Weights of a small encoder-decoder audio transcriber: encoder norm groupnorm, batches of 128.
Rows from block 6 of the audio encoder of a small encoder-decoder audio transcriber, named by matrix and row number. Each number is 128 + 24 x the weight over its row's rms, rounded and kept within 0 to 255. All counts start at 0. Numbers have three digits each.
After each channel's rows are labels from the 100 clips, of 14976, where the channel reaches its highest value: "loudest" is the band of the loudest frequency at the time of the peak. Only what is clearly more common there than usual is listed. The data: babble in 24 made-up languages, each with its own sounds, syllables and stress or tones, from a formant synthesiser.
# c30: last pointwise conv (encoder.blocks.6.c3.0.weight, 128x128x1), inputs 64-127

c30.123:128128128155128128128128128128128073128128128191128128128128128186128128128128128128128128128128128128128128081087128128047128128053128101128128128173128128161128128079128128128113128106111128
loudest: 250 to 500 Hz

c30.40:128128151128163087170128128128128128128128128128096096128088128159128128128128128195182128096156128128128128128128128128128128110112128128128135128128128104135128128128142128128074098128128159
loudest: 1000 to 2000 Hz

c30.44:128128128128128105161128128128227057068128128128128128128145128128128128165128128128128175096128128128105128128174159128128168068128128128128128170128128170128162128128128128128128128106128128
loudest: 500 to 1000 Hz

c30.74:090128089128178171128128078163128128128128244128073128086128217185128128128128105128128128128128128128158099073179128110128095103128128128194128092161128128128128128128128128128128128128076128
loudest: 500 to 1000 Hz

c30.53:128128071128128068186128128128128128128128097024128190128128128128089155128128128128128078128177128128128092128128128160128128128128128128128162128128183128067080148128128139128126128128128128
loudest: 250 to 500 Hz

c30.105:128115128128128098128128128128128128113128128128128128128128128128128128128128128158176128128194128128085128098128163128149128128128128128128128128119128128059128160128073128077089128128128184
loudest: 500 to 1000 Hz

c30.0:056128128128128128128230066100128128158128128128128128128180128156080128128128128094128168150128178128128115106128151128128128128128128128128128128128128098184128128128128128183128128128128128
loudest: 500 to 1000 Hz

c30.82:128186128161094128199148128190128128128186117128128128128128071128081097079128128096128128128164128128128163128128128128128128128128128128124128128105128128167128128095128092128128128128186128
loudest: 2000 to 4000 Hz

c30.73:128130128128128218087128165128128128128100128128128086128128128128128128128128128128128128128128049128128128128078128128128152128128128111091128187061104128128128128171128128177128128128128128
loudest: 500 to 1000 Hz

c30.55:093128128192092178128128128158128078160128084184128090128195128128128128128078128128128128128128128128128128128128128128128128166128128128128128128088128128128128128128073128128128128128128128
loudest: 500 to 1000 Hz

c30.65:128128128101128128075104113128128128128128088128128128128128128128128150128112128128087128128095184175173128128128128128128128128128128128128101073168128128140128128080128128158128113128128164
loudest: 500 to 1000 Hz

c30.118:111128128128128184128128079128128098128109084121128183128092168128205128194128128128128175128128128128105128088128128103155128128128128128128170128179128128128109153128128128128128148128128150
loudest: 250 to 500 Hz

c30.30:128128128128128128128128084184095128128128128128128108128128128119128128128128128128128182128128143128128128128128128094128128140173128128128128128080081128128148096105128128128082128128128128
loudest: 1000 to 2000 Hz

c30.114:128128128165097101151128120128087128128128128128128128128128128128128128128128128095128113128128128128128128128128163081158128128128128128128128128171167179128128128059128128189128168074101128
loudest: 500 to 1000 Hz

c30.60:128128093106128079128069176089128128112128128104128128128128128189128128128128128128172142128090058128128128128128128152128167128170128179128128211117128128128128186128128057123118128145128128
loudest: 500 to 1000 Hz

c30.96:128128080199065111178128128128128093128128128059105128128155128128146128128128181190128101128178128128128128072128116128128156128128128128128128128128165128128128128128085128058128128174128185
loudest: 250 to 500 Hz

c30.25:128128078074110128128128128160149128128152128158064128128076128128128128128128164128128181083079128128063128128128128212128128128128128115128128128128207128128085177117128057128128128128128128
loudest: 2000 to 4000 Hz

c30.23:128128128075128128072128128128128194128184128128128151128085128128128112128128128128128128128128128128128128176128232128128128128128090128128128128128128128128089128128155163128128128038128105
loudest: 2000 to 4000 Hz

c30.66:128140128128128128128128144164128128128128128128128128128128128154159128177128128147128128128102128128108128128128128076128099128128128128128128128128128128128128128128128128128128128128128128
loudest: 250 to 500 Hz

c30.98:128128071128128128128203128128128054128128128128090128128067128128128128128128107163128128128128128128128079128128066128128128128128128128155128195128128128091128128128185128128128128128128151
loudest: 500 to 1000 Hz

c30.124:180128128128128128128128091128128128224128128147067180128128128128128128066128128128128128075128128128160128128128128128128128128128128128128128128128128128128128128128128128128128128128128128
loudest: 250 to 500 Hz

c30.125:086128128128128128128128128128128128128078104128102128128177079172128055128128128128128128128128128128128128128085128128163128128102128128175150094128128128128128218045128091128128128199128128
loudest: 500 to 1000 Hz

c30.19:040128128128128128128159128128128128171128128184128128105165128128149128128128128104128128128128069128128128128128128128070099128058128094128128128128128095128128128128128128128128128128128229
loudest: 500 to 1000 Hz

c30.104:128128128128128128128128128128128128128128128128128128173128069128128128203128128128161128172128128128128128128169174128128128128128093096128128054128055128128128128128128128128087128064128128
loudest: 500 to 1000 Hz

c30.80:181128168088177128153128165115128165128128164164104128128081162128108128128128128170128154088128155128073128159167128128128128128157101079128166176128128073128128128089101128162128128119077128
loudest: 500 to 1000 Hz

c30.33:107128081174128128128171128194128128128177128128128128170128128153128128128128128090128128128079128039128128128128177128133110128096070128128128128128128128128128128076138128128163128128128128
loudest: 2000 to 4000 Hz

c30.49:083128128128128190128128128087128128128128128079128128128128128188128128128128098128128128128128128128128128174180128128116105128097128128128128128165128128074128128128128128128128183066172128
loudest: 250 to 500 Hz

c30.71:128064128128128128057128169128128063128128128128165054128128128158221172128128062128128128128029128128128152128128128090128128180128128128128128128108149128128128128128128128128112128128092128
loudest: 500 to 1000 Hz

c30.88:081128128128128128089128083128128128183128103128128128128128109188128090187128128128097128128114178128128128128157128128091113068128128128128128040160088128128128128128105142128128182128078183
loudest: 500 to 1000 Hz

c30.102:128164128128128128093074128128128128128179128128109155109190084183128128085161124128128081100128099128128128128128128128128128128128128128182128128155128128128091128128128128128128128128128148
loudest: 250 to 500 Hz

c30.68:128132106206128154226171086174128128128170149128114128172128172128101128153128128078099177128128190128128128128128152128128128113128164128108079128128128128128165128088128128128128128128128078
loudest: 2000 to 4000 Hz

c30.75:053066128128102151072128128109104128128128068165128128128128128181128128188128128128093128128163111156128128128106128128128128139163165128150177165128165128160160128073128099172128171128128161
loudest: 500 to 1000 Hz

c30.42:128128128106128128128169128128128128043128128128128128088128128128128168100128128128128128181128128128128128128128128128092128128148114128128128128128128128128171222091128128092102128128128088
loudest: 250 to 500 Hz

c30.9:102128128111128084128128128128128128169128128128128156128128128128128128128146128100128153128092090190128128128167097147128128128128093128128128218128128128128128128097090128128128128128118204
loudest: 500 to 1000 Hz

c30.36:128128074128175128128128160074117128128128128128128168128128128128171128128128037103128128164128174128128128128128128128128190195128128177161184128128128128128128128128128116128128128128093128
loudest: 500 to 1000 Hz

c30.121:153128086128128128128128128128118128160128155128128128082128128151108105128128128128144128128057104128065128128128128128128094128128128128128128115128128128128128092140128128128107128081141128
loudest: 250 to 500 Hz

c30.126:109143128156146128128128128128128096128128128128128128128080092128162128128151128128172114159128128128128154163183128163128128096128128110128069100128074128128128109128077128128141128128128128
loudest: 2000 to 4000 Hz

c30.72:184135128128128128128086128128157128128090128107074128128128128128080066128128128128202128128128167128084128168128128128128128075128128128128128128176081142186128128128128128155128128128128128
loudest: 500 to 1000 Hz

c30.58:152128128128131128099128128128143107161176128128128128128128128128128128128144153128128170128128128157128128151128128128128128128128128128128128128088128128143152128157128128128128103128128128
loudest: 2000 to 4000 Hz

c30.38:128183128091128128108128128128084128128128128082109128128128140107149079128081128128128128128101128128128128128176162128201128128128128171091104128128128128128128128128128091090128128128128128
loudest: 500 to 1000 Hz

c30.57:183128128103128105170128167128128085099128104179128128098165128128128128075128128128141128128128128128128128128108128150128128055128128136095128058128128128156128148076128128128128128128128128
loudest: 250 to 500 Hz

c30.94:128128128076128187143128128157170128128128128068128205128128128128089128168128181128128082128128128128070128128128128128081128077128092128128128128128128128128169197098093128128128070128128128
loudest: 4000 to 8000 Hz

c30.69:106128128128128128128128128174128128175128128172128128169128128128083164128128097089128128170128174128128153177103128128128128128128128128128128128069128128128128128066128111128128128128128128
loudest: 500 to 1000 Hz

c30.7:128069128128128128034128096128128128128128128086128098128148128128178154157128128128128085128106128128128128128128128128090128128128128128128128108128128128128128128128128128128128128128128128
loudest: 500 to 1000 Hz

c30.8:128150097140128047128128128128079128128128128128128128143128128128088128128128128151092167128061128111128128128128128128159128128093128128128128128128205128128128128128128128128156128128128128
loudest: 4000 to 8000 Hz

c30.61:128128180070128128128128118128128128128128128128128128128128128128051128128128035128128128128128188128128120043128128128128128128128128128128128128128128157128128128128128128128128128128128128
loudest: 500 to 1000 Hz

c30.4:128128128079128105128128128090037128106128128169128128185171128128161128084128044128128157083162181128128052128128128128128128128128128128128128128128128128128128128113128128128070128128128128
loudest: 500 to 1000 Hz

c30.15:101128128128128137128086128128128078128128128128128128173128128209128128171128128189128162128082088128128128128128128128077128128156173128128128097128128192128128128128128107128128128128128128
loudest: 250 to 500 Hz

c30.43:154104128128128079105128155128128128128178139128185094128146095103128128128164163128112128151128108128128128128128128174128128128154128128112128128128128128151128143128086128128128128160119128
loudest: 2000 to 4000 Hz

c30.12:101094087106128128218128105070093128128128198128128081128128096128128128128128128128128128128128192128128128128162128128128128128128128128102128099128128128128128174128128076135069072128128128
loudest: 500 to 1000 Hz